python train.py --model="contrastive audio-text model" --hop_length=320 --tokenizer="word" --encoder_inner_norm=false --encoder_shared_expert=false --encoder_patch_size=[4, 4] --encoder_widths=[48, 96, 192] --text_encoder_width=256 --text_encoder_activation="gelu" --text_encoder_bias="none" --warmup_steps=250
Rows from expert 27 of block 9 of the audio encoder, named by matrix and row number. Rows with one number belong to one neuron. Each number is 128 + 24 x the weight over its row's rms, rounded and kept within 0 to 255. All counts start at 0. Numbers have three digits each.
# up: expert up (encoder.blocks.9.mlp.up, 32x96x96), inputs 0-95
# down: expert down (encoder.blocks.9.mlp.down, 32x96x96, transposed), outputs 0-95
up.0:133144138118145171085156098073116135153105140148165089140150157145137157120113132122107122118074125129111131147131114104110119098121147146165142143145141109129147100118130155172125155138127111122151104151115197116138138102092137135147121148118094141104097129155134099066159085123099103097
down.0:127115137118141126117130149132157142096109125130158142134114116100104106197126115128140090127119138133176128135133149123140109108089143159118111139142106101091092142113133095130160127129161095123132090134168120178107125083149166149169094171174090112116129147159142108121075096126150140144
up.1:118160138112180131103111125194152130166097131158138107147107163127151126153102113135166153149078067128179132113189089128137134145155150151093149117128146101117103122135153096155125135077115113146119106129141166146125132086126112140134117120132115146124144114110142101121123120120151113102
down.1:158157072156128124169100100136131111177103127084115138126139107115140162136123125135144124130195136159125102148121121139153134107160119185146146118099164093113099143124126101126114114144136131122103092132143152119101152175140121130115071104124120119084121142170158118113125131121092139085
up.2:109117107088099148103125118109104115119156154170074135078127138138173121138127159115121161120110136129151178130124163110083090079183132126133097110091152119164120162142108144121141090138116113116145121146141151124160154137092146159134127100123079119121165120121124134152137116165107118137
down.2:131105145130111126135166129098106141132136102132127127144135139150122103089119107130138160118138106127146134136124145100107084127173082145148118174128148173125159069141117103112135131095083144096109105106156176135136118111175152101160141154092151161111109115135185106126111160113093122156
up.3:128155118109154139128145129126106117143128171150120133103104136131132122121124125129172155103099154110088125129138147140103111080135130159128161101101167103120145100119138139130165104148125132113133111129112144140127113135136192181178168123181124161108115122085075122119152098131063101134
down.3:136136110135101126163114133121120135123114078156115093124107105105095136096155148115191102129111149117097107149119130134140137113128120183094118166144140137123106118143121076113136130133136104132148149172167114085139139164162144138187088123151149118144146132081131108146080091103143114134
up.4:108136141125102122122097136184127124166138146200163117145127145152184123134106156102154107151111148123129099148116145143114078103110138119147150112154132122151122123142093135180127117129119159150134153088134146123062115156131112107093117083142112122121144136137151124133169100099144098100
down.4:139132130141119131142121067124088113130126167150123104126174144151131108133097102104129097126147160142127114105126154098157103167161133151121124126129138128126154098160100137092108131126083130177120151153134171118084189109156116145146092128166145159189121151139157122141151145150115137128
up.5:110115124151096108119152149110151119111185128146114125145186161123140145118145111166115151167125134080107138153103104106124130114128121081147106125143112117139113120119109145108146165187113114126170192120146146116106157103106081126152117157133165154160128119094144128089123133145093145127
down.5:150129124093144191098136142116163169177162142118093152126141150133115113114137084095102124134139091138126121123120106116109096143118121113104097148087178144134135148113121139115137106117119165109179124124151139135154101137139116188176170116124118116135098127121171142110147137173152112110
up.6:140085075135122129094148087136157127101166121125108123184155123132085133111148151119158141150133182134129152117121147144158120160122097137131173146139128103097095092147110168127152164138084123100138145142109142138133092121106131115142149072099088120150165141131111118140136141143153121097
down.6:098137104108151092153125132173076158103119163118105096134111160163121112140144115136116148174182119127157117100147156175134115177135095144115167122126145110113154140156124077149106115115139150141108145127174109157114122093135105111121137109137141110134137108144116086143089081118112111114
up.7:114149100119138135119139138113124094147138113088122157089129126123103149151165087087150153123144129119176101101130132103106156149120149124131190092091120149108109140174138104136136119101160116131109127136126126108182159099140156145147100128121127162126106147083173085094144137098135167137
down.7:049125128143117115140100132150132148141144135120078119154129155139144160120091081123129150099156106149129124105142122107134096124124174160123137113137155115106102147120136152082092137157147159124112101134127108124120191110088137091131140128117146111186118126148112177117105157096106137134
up.8:137156127105088088137083148111123120108145131149121154105139139145141150121147118123087116128094142097115129122091146109155107110123102129165115070110106190147124118053176142148132148149131127130114147152129144131149114122097144180111154109128140125157136086087113123120086140095143123134
down.8:147127112116117133175115172144108161124167088138115122132153135165073120119066084109131153125092124132143142141118106110172135129150102120105092126137136166117126092116105156099125121130095100113170118110134173146139118163128090139125087108114129120148099132123101148099140103128144097175
up.9:101168151133090186093131137153156105139087098090149124089147135150112114134145155159104087137147138147090169147117114084134112111128138128132138165125154148113117094093104127097093154114153131100149110116139110118118135125102124132128117154169123158150149148118167079120155095128123171134
down.9:104110117132152138103120142149111131128104092129194136158125124150130136099134086151180099105103113102107147116082127136124134100133135109097162114126092151132150121100142134129122138130122155155073126143168158118150120102108105120160122115131135127108194132164170085092138102130136173110
up.10:079113140129127172101119139139095172114137146138146145109145096104108089136121110119132153116102135180139095107114160142151161094102122109133086120099144094152140163095142133116161166102114142125138142140129093164163137154165135144110112187127134112095121165148117143123185143116119145126
down.10:139149132150138155094121091128079129078107134145098141115106143165104111122189144170136103144142135139117124167138144157081138114095113123140134120150088143114097143129137150133092135097142176170121130137131154157120128116106125107142142140084120104106103146115129155132139154158166116059
up.11:128109144178095145143122106180145113148161152113120133073138152092120134131136124107138093140130107097170122127130094120153151118134155140144157126111151171132142098166133102144121147106128121130159131122106117112171145103074140108133119132116114132166107139056187126112105152105129153160
down.11:082132137089157159156099160129112129134151138145140101169157155166161135091080101133129154113131102159120127098110128105109127140153135113083127101140155145137120102131125132113103166140141114095181129092142141098160125101133129092117127084147105138068121155116101125118145122159172139118
up.12:149116171082129159151087118097134115125167119149095088143080131158194136094110091112131134123157129101165113137120172136117131101130111159126113101117097137097081130134142112148125150094092118090106124162143147120140087123157085129116098107145128135153127137137104119118117118088136143137
down.12:131090119116121131162125128155156116103158121107151117141131174076105106135072172117126144112131112152173118124123162182149126123145116139166111138094092121081160138128119125097119117147151142129115131137094123178119135158081096094122115129168158152150082123146125126142158125117107097128
up.13:113121141142140134159083121120143140128158112141143154107125130142129144141129097150126141169155138099081104125145154150127144147164138113205126116119116114097131162089062153133109175116134146115118157112152149146093106126127109124171133141126165154140133159092122116109157102106146083169
down.13:133128137111153149126133128156121119142162087099119167111170130138130141077144138136120097129084167130102114104155123158113108140141139118191088162115141118221142117117074133159106139143125132157115143114162143125137155113122171118129157083132125111133112115146161110137130106146123140144
up.14:116156149120091140112129142125091086126099158142125101169087116113132153167159135086138130117116118148161122110108166095142146100144151077141091113111142158124145115151132151080102133132156174150136161097106135102062151099123111113122091139133140152121143128135102113158106130153107133102
down.14:113133147118154137177119130200121141112136155080115118129113162106187114131109167137117121125120135140077115124103123091187141117159163164121147148140137148172101167147081125121131106135122131071120119107122135103096158116104130101130134130167115138113115138105117107158133147143114124109
up.15:146123133115133103067136115090175116119167148125138151120161081131065165117159132123121158117141074094131107120119124086100143154156134128145135127100093089148111094123142104126167101114141123150129097142167115134146128122157151138164110137150141152145087104109145142115083133130129113149
down.15:075171128151114062106194139092121097122124125128097148105111132144133124123119105137142150118094107097138111100089117106097123158167111167132123132118138108139131145130130122080081128124138116134119097150109100123133175102070115133112144131119146079146140152144107128109138155128155156107
up.16:087118141099131104132142099116132151116093132147121115144137133110130124140118155203143174134135102122112087152155135113113127170154109112161095121104169113150151110152099124138098124144119118096140126117130123164154104089135129108122128107159126065161080143099134172077147137143121101142
down.16:159119130126123152109079147104126120110128129153166114142118085125116108114154102102100162129132069132104124117125149110139076097137093144108157138147117070105081133103120149101130159074131108147100107097147114128111133158098142156112128113100080104108138127159142112158119093149152114112
up.17:161108128145130138155158155139121106138112116145122138147113133117122134124115127120118116074140102156132115117159167109139129102140134133093136166131074135175132115130090178141121127150195113164094119090078165150135152098101086136163130126159164131131113134110119154117170132152089146137
down.17:148131152088124127160098077131129153121129148107092161107115123131122110149070088145114142124135116163096117105127144142130169156135175110114102159143139081190117132125149104121091119137115156060120109111142107123147104128088134112143135144144142101142108107131180121131136116100116125162
up.18:124127150136115033112141127099171147155144082147136099128151134160107145140154124132114099103108110134113110108138135151122110117108128107136145114143156136086112147080078097152103120104123126104125133124122145151146126129109111139181117119126094148185130094107101094105126150123104135169
down.18:108137124121092136143179146167119114136135101137168143117143106133123105098094135141127197083141143142156113106175151096126113099116125154144129140150131131110118080112139090120146159116131135134119150135097125138128121163085121128102134146115158128113127106169126114078054091141133118163
up.55:109143137166123146154129136130127135090121171149143153152144194161155116135080104136113120095125140096145108126184096122125116128136146156100098096103127133104055152117137112096141105130128142086116137128119102099084151150118126128125110128165126093089162124160126150111110109146113152149
down.55:143123126102164158106113103116146124172111124089105161145110111103157158117136159082144117104116101160162119137070130140119170114099102058116160124103134159148160124136129163132124139098152116168115109130092123128160133109148100110121135132136140142136089123149137124137157144092160171109
up.56:132123154097135144123131139097143135062184136115131110129113107115110154138125159174123162112125092158112121117091104118142141099150131130105147127146090135129109161148072143142149105097142106114165128110146113142136125116130090149117209124125137135145101104178095143088118125115106154143
down.56:098124173126084125165132104101179112117094096106110152133163115169133129130138155121131131133138115123151155091148156113161115105093093104131180131109152137117126108162125146100118154128141116137091181079128141135153111152122171092168122160130122104103169131130117116145137092097131145137
up.57:110150126150156094180117159141115125122113142140117124152106137088163129193116109137170129105130118148069069160144160118108099127147091111147122133126125136127100129147169126115153120128161120109100130145106142138151155140178109127103109080090129136117141135103169162100112133094116130144
down.57:090136158046131120131108122133106131166166141128136048114096114108153136142125134090116140133134143115117143135133134093145115122117127137112124194141152131106115133099097174136114137126074083127150132080123143160095126122110134124127125138143158141093114115142126107114143138163101134091
up.58:161145135130139127108137134174107145141128128161136150145170144086102105092141112151118103118139132177102139091136090117125183115109153110141085106084099110141116170118110085091156109113133129124097118095139091177136130165160128160137110144141091104130127130147130107099128154130124092152
down.58:114151128201108114128137137139080152113115118122126166132139091135135141154118177160096147150147114143139104166109176151107133122177124098137160133119127098148088116121101136172108143118143144160131094163118138140096118173105136098151160116138111130170146107121133137152108106149155150091
up.59:110157090134140148127148065135124118121159151168083126172098135094148151119142147147120118148149138172109092128160121145140168103145139141108099123107155111153120144114084100166136134098090114128143104103089163168160153137148129171125156138129104099125089141133115128116112107121114158152
down.59:168100113115123106116124129098115150116096095113124105131166167161112132151144167141117096154116122147130139133163143110174126123142131155171120106109131112091079094100134147199114152123138102089099171116122149154142155171123132147170156145174112130129153160152122127125140149141124126149
up.60:136138129120126119130100143115145133203114146180108149138114166144136160146113128112134173140121090138159150132137118131110116106092143132139125135099107189121125115127115187114135105128112126132113135129061118118099146112094102148108101099103156126134172110063090136154114121117144147127
down.60:113165117087123151139104097103144130109128150140128117143162173138106115139123133083161195079142099127083130141122127128118140129130127142124090134090172131160170141148107112099107133117066119125132118126115155155100109108128126153088132123154146143108096115139136142126108064141116163150
up.61:142165152103129127110129110118126116132145122066113110169125144122151107117110112144125148108114142155124149108152171093121143115128173134154121148104131118071114138123117159152098179117122122175147129101078136154127144096122154105127128133133074111167142090127108146134148157090192137139
down.61:136115103121113087126130142145075115175104137159103143116111190089126158093158163169098130082130116128132122160163133145171119098114135141098130110135097090152096109157164118165123092133150147179111125103142142158124124151120153145112137137131104118108122129146150152154135111116136113164
up.62:104150130098124121145098138118185136117102151116109158133135116140145123137140166112130122152128141176123100124110116127080143098138110093112137150117160101141095175148068127132165143153115082110165153146097162142114122128103186155150144133135132127094103125143160154085152113146116098149
down.62:130123145164146160123137139119141166133120116135120103122142142100121117130133134099126121110173135136122093165137114177158127170151108122148140118059091109107099115157133135100167129136099099178115106157188100069159073115157135137136129124155144137103158123153150108131128138107140146127
up.63:150138111147076107100144111109140116121154152079148129131134158097166120145115094096097132133148156126115119106171141159148079178103171129125143146097120150123055098178152143121135108141124128069130107091138130143135155116104130134130125164151117124129119141114143128104117152106127116161
down.63:131140138124182134187138124186127154131136137085072103128101106099133189133111089129086099113150133116121136135103131139169141093068128101095134096111129111114158164117156097107136156123141142141162136101103117100139139105117096138097122145122144131130148133161134141146129136116119111104
up.64:115109162139091128139109132127121106129112162151131118127149107157148145115106087123141119139188100102171121151109124130064133140138138106099160145132138116104116146110128123174133072147118086111141169177103124106067115083124151091121135134140152128126117130141157108135165163122149119151
down.64:148138121119146089131115118114116142112119104135060154097121148122128072144119181095159143140144183146126126131114141103146139158107136122163153124136101101136126116099126170107136100136167110169118134122157131140160093133135092127120098154121161127132118127123087118138154162144056113158
up.65:172131105123120119113092122162125129094092109100197127165139148088167140118138164110170131124131155084134122175112099156092098155122190132131127089129096132140144118160123130115143150146117119116115152084108124164133115111151123125141117126155120093130131098117139128138127140138120068155
down.65:118102097128108131126131146157092102142159192123140132106092175124131098116114111165085094111141105128105159119139133122144127129071107130100160136172109133134136105122134088096156131122123108137164146129076115102100131128096117144125132115123063127144103125105090176117153118149124143154
up.66:113130151121103161155130102161122155140127161117141121078125145140110117167115120101124133125149142125103135099164118131134115128143148107093162071157122082125156162155167116104130136102120092130127136173108122113114183119099165132104159165119101140133145153139192124123138141093159169124
down.66:126113129131153156128123138130102121208121128127112110103134150126124177123170118119155153134171147139160153160106131110101135129083143138133132111148134174123121105181109127123115136063172128129084141147120131139185136111131133115111098119132145083103148159150087133122139173146145133124
up.67:105104139084153141098143158133153102159171136156156148142140148151130168135139134097153150107126130154160114133123125122142118118138131138128128188088180128133076150112175115156108103127104130149161143146114150137135154114120116136110134145112207150110096148084109132133093122102127162126
down.67:132188082131131115132142094102109141091080072098125117138147120137118138149082141104104110111139128127123115095115080157124140138128147146129152147115150101071152106101159140083136117155134091115140130127122103149069157115134092114118121111082122134154123123153136111107119155152133161107
up.68:097151129156155123107125080099131102167139110154130150120094166115120132128161092150111158118115134125147106118153115162166148136119163168109195133184135162138130116132112096150160135161148133123153111126158141139123136129120152162076106149110115155072160111106124117114118119129121093153
down.68:158122094151179133157127142107119123138136110109144181120141125124130176129094107142097098132143133124118117133130167173131097128158151110124089133126124091129100143155145123130082155153136115042122165147126124116120144139166125134090143116144129120149064173117163154120143112130137129123
up.69:137150144113132088133121106136147113134162121094139150165136101080134129126114121088139135148157114138128178121187128140126157118140144112152131128145148140075113133096143135107103143192091116118159134118089124126120127102105113147126148164162131155108169121146130115159150181151119179170
down.69:159145154160113087135144170159139118139119143107085108090161112143151108120181112131099118137132061121151087138152124126114125137112113123143105159088113124104110133113145154111169137122111147156119151121106113118138138103186138147129170092099161144124094111088145144137139108107084144112
up.70:138107163161101141122110100127161123164079127080129149134097109139105124142094106101111114099119146129104154107131125131129111112170118153096117114114123101138108080103141170100110149162177115116160129107137158138080118106108130168129132101090111129115175132113115105092109146092102153156
down.70:142103126103175133130125153155133129121125141145143094119111095138090146103161141099132109091152132116120108118119095106093142108090137154081117154126164131131111107132133116119177123100149122082137164116127133135088178155140122135119134120152122131097171194167141083133147166142133084143
up.71:120125157103121122138136163164113141097110113156120134131141134089106108143149114081153178130089130122078144099129120119091123132144136165168129131188113129065117109128142101102115124148155138142104116145167125142160166112121115059135168102162115124132153143147122102123140137158136131151
down.71:069112090104134104152135161120121145160071105116123133111110115167130118128101160151145108146111123142138120156079127104137127129142125110124126145132134105140158131108142133118170102127087092169141195141102139122120122151144101143130105158144163154074127122082138106114147159106088128154
up.72:111128127133109139118150103127137115101156155137147136095137113124145107155133145152085137118131106163156131132090115120152180156107148125128125113124096150142170098123083140117125136147148151133156127120125165169121095171142164126117146176109166154107084114102123159072067157145162127136
down.72:114160180149143134121144158119081145105136103121144151143160132129129140126114109150161082112114131092083162100128137146121099073090138116142114117143090130134144150124104160142109150106134101115132123148131083121109078093141117131120171122123157111129135119144148183129172134153179161111
up.73:148128131157128133152157135125110143138116102144138099160140148169081150111116135146099103159050167111131152163118081116084099101124113140121149109085132142136142137120154115119125130144178106142162136104122131136115150122164124150062125170146131154107120141130113113105142107136123121185
down.73:124113107102099128089102110132120123108120144133175164166114097151073133142159160162126113126175133072149144131119119149118186137146110086129150119111177156141138139130172135060154122113133122087154151114175141129145119095112142123119133141125134118125155126126123150116140116111152099110
up.74:096144120091111123120149173164152153134126137137097098107119134142100096157114150177146144104111126139125120179122136103118137117145106130119146091059152157156146140125136132081140097124129132124089123133078108155144158116146141102165116108126128098082200124136114111139138134108121136158
down.74:119173107104129137117106092144153141141128105116118116132110114159094123101149191119142122138095110138187124134130139120101176129131084112131189182122132144100139117152094120103141149119082132063138146129172158149143144103130112155121154120132116117097162141115146110134127106131119122159
up.75:115109128180174168116106128123146155136129185159134189202140114144150110112122179146109089118155131104107109121127132084138143145131144140129113126121177115116108131119144100106127103165151140142148081142089117122136134149164134096152130093120109094130098104128125147137116116131113130146
down.75:108149113179128127112087148108146136142118133133133111141153091097124140098134143137112067164125130133147112140113141098099167088101084127122155139140081122146115099085073144143124126122137112154140173126134107115136174158144075114111139128124117124117110139074124148116101105135123166085
up.76:138138164119129118146122167157121141130108117097179136140166122137098123124107106102136073106164101163151157148170124114132133111107117128127124140152121145157122158111136093137108156115159136111119139153131134117071134159125110059129103101151122115164083125089153143105123103130165110179
down.76:139088113159166103141146189136108107147075088137106120171109119110137138117131135115160158115136152167125155131117150125116133124134132089155107133137128122113133121079137125102146123110067108103116155106121130119154096094134143139120136105164137156148159103141156164105149181087166106118
up.77:158168136133150146144145069126155104171100151151163090121123107129121132122148129185138181080109137127106122103115091149114112149119136120150139122134107138110147143111169151156159177119127108171127134137127170136134113155133090148119120157159128158132168086089114138121114156111112123150
down.77:095162161173102114140108129128148132154132127136127175081113139106130104142133109144146138155152125075125104164114156154136122159115170128131108104180146129130128147103125168104125133118104098089157156120131174131147155158144127155085102139138099147118134186153117120116152098126174134150
up.78:159162115137114150118147073147165119151155123156125119124106145154145128158165147153133135160129099117109152166124161101135102066175140116119157134120108128156159137130099063121130139158137124108165120094121168108125158136157141132180119092132122110112180117101124123118116130134125149158
down.78:157135139131122148133154137127115161122141168158171109085130086104145131126103119137132137140125145110107118060174115151124123096178090143164145157099114169120125132143129117142161131135092088087099140098073110130160132115117150145147142115123167132097127148116159108113127102143111109169
up.79:154145140131123109133166125146193139168111132139092128142136166167100153162102122158099117119169083132152163123156135135110162142124102123109165125133144149175117145125160153103103122147154123119106137167096120116091141143088112127115097119159171132128164119104175132142116140109169131141
down.79:104169120135166122138162118084112091138124095126106108144086130130122127099126155133177171138156154127153128087132139150096156164139089111158148141157163163122190103139098130150115113137113150102164103162157153125131160085123136122116131133166140139136161086111135128118113113122114099121
up.80:105087123111156132104134090115132111156101089140095131144125128133147095092123100145138100159139131160162120114091105148108113117117149167157138087137149176121112133105123121107139101088126136163126108078137110149128122182106141119126158125113161069139150145145176091142158147143158137110
down.80:141115160140119148134105112146090133097121140135101133140126153132130127119142120162137160180128138173103158152122143117141112120147124116074117136126140144154148104169110131093112115110088176149073113124112109126085111135164099139123117123151151151148164196140129100164111096157152080127
up.81:119095122116083096122122153162142112133143153118114153130115127135153133110137108143137103112113133151136148132114121109120157116151113135112150133116110127117113095130085132118137052139175174099181095115134127120150139115125139154172143156135110112110115142139181123067116162179167111174
down.81:112216180118114156122091129142155125112119141121145109115173109084164140153132148148121137122129134166165103125115114125118118091100167115114126113153117173124119132158143107157111142154082157132123120141159106091142147123110164124107116127154143146129129154160126122124120095066114122151
up.82:120108130123153126087115133089144127060132123086132114128119091151138096104131145122107108145143086121111084111160104123133131123128141115117154097109085150056166125126100110113158103105165104117103128127125096104087124170126143145095129142115122123131157076123118126172136129131119087144
down.82:121132102148144092114111096162135104117130157122112143130139137128122081164118113093131109144095090077138152141145115108115114100111124139089100090119126121126099102162101136113121176109146147171127145135104133143125101113137113134157195152107096081107152164089157126155146097116155155108
up.83:142118097118122109141139116127147132162119139164096101130100169113119157150078091149114112111122126100130180128109145133078086155124120179126133113126136069155089139140134165131094120106139115103175135181138119134149153142111114137128107116144159124144168162158134095142143156151146106138
down.83:140113107128167119173124132100159092169124128107078111135093121118134138097126127147147115156121129127115097099137107127112138170092119145187128140142192131149162117128161129102126091141138145111109157103148153132137099090093093104151136145124118089128114112170126093142101145141130075111
up.84:133116143137168150126141118174142182132161154144162125140121121119115120101121149115130119137113143141115149141106142105163110144128145120156139094123135090139072103189123137139123075138115095125119099116158148119125124106145134146182157107116133113123140146211136134067089126139133110116
down.84:150121138126122107129112148103092133146131139077125150118159118133169100150167113163106113145074130151155144073120141149139116144145096185128110122159158140106100124104104125123153162125147170177131153153129070152162092144122136117131082117141113121137130163109140153154142127100132127148
up.85:133121190102127130111096100124123154186115134141123176120102123107120110087124135184133100141123126155102138178139132128149139120141130162102078144132133111132179157119156174150149152088137155128103098144120135119127149155135142150112137114151113136120130100136110147087109119123060148119
down.85:106157107153094118095161118129140100114123123175172095088139130141086100155145109111093115163128124147116142114113162127073129121106114127135096110115142075129117134094133125165139121141185123136122115182162156134135139164129132136150135154110113132113138142172070100128167120147136146133
up.86:140081157143120117131104165109143163110135149147149142116116115112109153127127089135134144142109128116133115105080117110123132139113088164142153095155154126122114095147158132180104169123123089136175090156076104172118176107132135151148129159093097131117150174127105125098137143106099135135
down.86:116134097082106133123115132098141136166135172145128105125103129121123146132171180123148116168102157148145118155127111121120087069088165129121112098146104115112146162140145133128088128118146172116143108125140115129154087127101096132151100147099077114133108146121161131132080149142106080118
up.87:134118122117134152097153140136175154120151119111132120147082106117102123076123141134087127155091167109104120118151111160142128098087130101139129104136116186124145117119120111118108102125121138142178123117124145133124161132119155155137135090114166136095100107164092123082147065147155088152
down.87:152142127136090092109123121152118120173116121110137164100122124125145131199141083110100120120106105102077133093120135143151140174131143139132124144133148092148109143092133056101106148143120117105157137123122107170143153117137105123149139142128060120147121152122095148124117095124104113162
up.88:147113141142143183157129147127156108134109151113093118120072121174091125097096123148125108066130102125111137144135134105125156090118170096142119152115117132131132125161130147098142126147096133119089137108139136136147097105104116138126147199159140134117112112086125131133122192121097107160
down.88:148130188141107109142070109178176132087128155131131177135145128081120123132122128126105108120078137133131150146153118141122152168084122124114123099137089117140100150131122148112107070129151106125113117138107137134162140123107124128111130106116143126133125145131101134155171082101134176174
up.89:142133170124136119135146120127129088110110148132121188179127151096159182098124088175132143102139110118159131095133111168166119131146104160140126114125125086090091148132147103146101102097123146104112183127107090142154109169119113118140132127121159116123117102170135170128112118115139134140
down.89:135154113132128118146145107073127161175114133133121154154107119087133125138154137110132094171114106148127097118082116184107110123112107109120160094149123135131136131130165124132106118130177114115083107138114104136116057114137085131101125135110136153134111152113121094135184119142137070130
up.90:160148144157112151144139096093134145172109139126118097175146105131111103095116124129128148114092116158098117129121103103107109108093132089175111113103089119097161137113107143139124111127161158143097105142091109195116080102104138134106087138131124117138162090094099141134138115136129097111
down.90:114135107136131098125040132140180113081134148112108144116116154128087081129126141151109124100154128063140178179125159150111130140124143132123104138093137122138130137087118141134131115161138152143157058114152140139137134166102144137131102122131090120147133143144112132116142111126104125131
up.91:122120158110106104150088116134106169120144121120127184108103140124127135128143128148164154131181115096103138145108110092138089140103109136148141106146101136119130153158151125132109082085119178093151093149125115129151132149147137106104184149111125160150118106074113136106111124138136157074
down.91:133162130161133108137122190127187134148119098128170139118132131165111142078106119151098098121104146150126114124121148158156109129092092118148153107114139129098126118084126191101116115110098090132154135109132106140128072131117099111129066131121120132116164145114118148111082126118132128138
up.92:118121116145142094085080133111140123131073118147129113168177115086096121139148143080169136101131117122132109119135143098125163114152138125140088127140140115105136137130143101139139173161143149121129120118177105118085122106186148132136137127095103161124160133116155129120095122102093109181
down.92:138135136153134108186142124148131123143122144133142121134100139175122080141117113145100138125148164129097129149115091143096123108171163136124114151124101104156118137157147134144093123081141103174129128166155114111110125133143116121117086068148160096116068144089132149104134158113085134105
up.93:149177109142152105127107128124086124155117118163127146126135079147143128145124114122150124134164121131121096203157097140125141105129144153119150106120124151097098145112146151154140131163155118094155117164123159117065085133109125137157166150138119082135127119171145136103110107148087159128
down.93:077101138113115090102154148129116151150113125146137091157128104130119127102185091092115124160086155138144162120112147116107111104157097123065102145147135120103098136144162143179129147098148118130134133140112112089132128126146119155093076128138146121107098136135114125166150155109104170126
up.94:152165139108123101147109130126146174135181122145149108115160117142099146100162154134124125135116068129130136171151120173158136089126097142133154116148130168114164099111085130161140127114137137136155156144151092120120131106101140090130147106128152103156112093061136162106116104115115111131
down.94:093123135125110144136135129182154113114113128162173116150192138128126115129128124144114117099086133113108178122150124141111127146126091117106075121126144102126127120133143132129102152083100103106166128106106132069119116148159140119105147131103139118125139214146133129116095072123137125120
up.95:148162110105169118113094118114109139168132108119116084126117133134086156127126114100155142102125169125117124185079132110149174091100116121163103124117130146105128105161119176104102099088185140119125139112101118131151125114131137137126148096146136161140140093083119096126083134121103111139
down.95:123121128106103125165090119165155154104123159145135140132169125176118094108111105111072138122080150114142139129183073113101121116122153140125146158138103161147116161118135147119149136134118088117128165149170140105060133103111160139166117127144099141122124141149157119135125123108091128131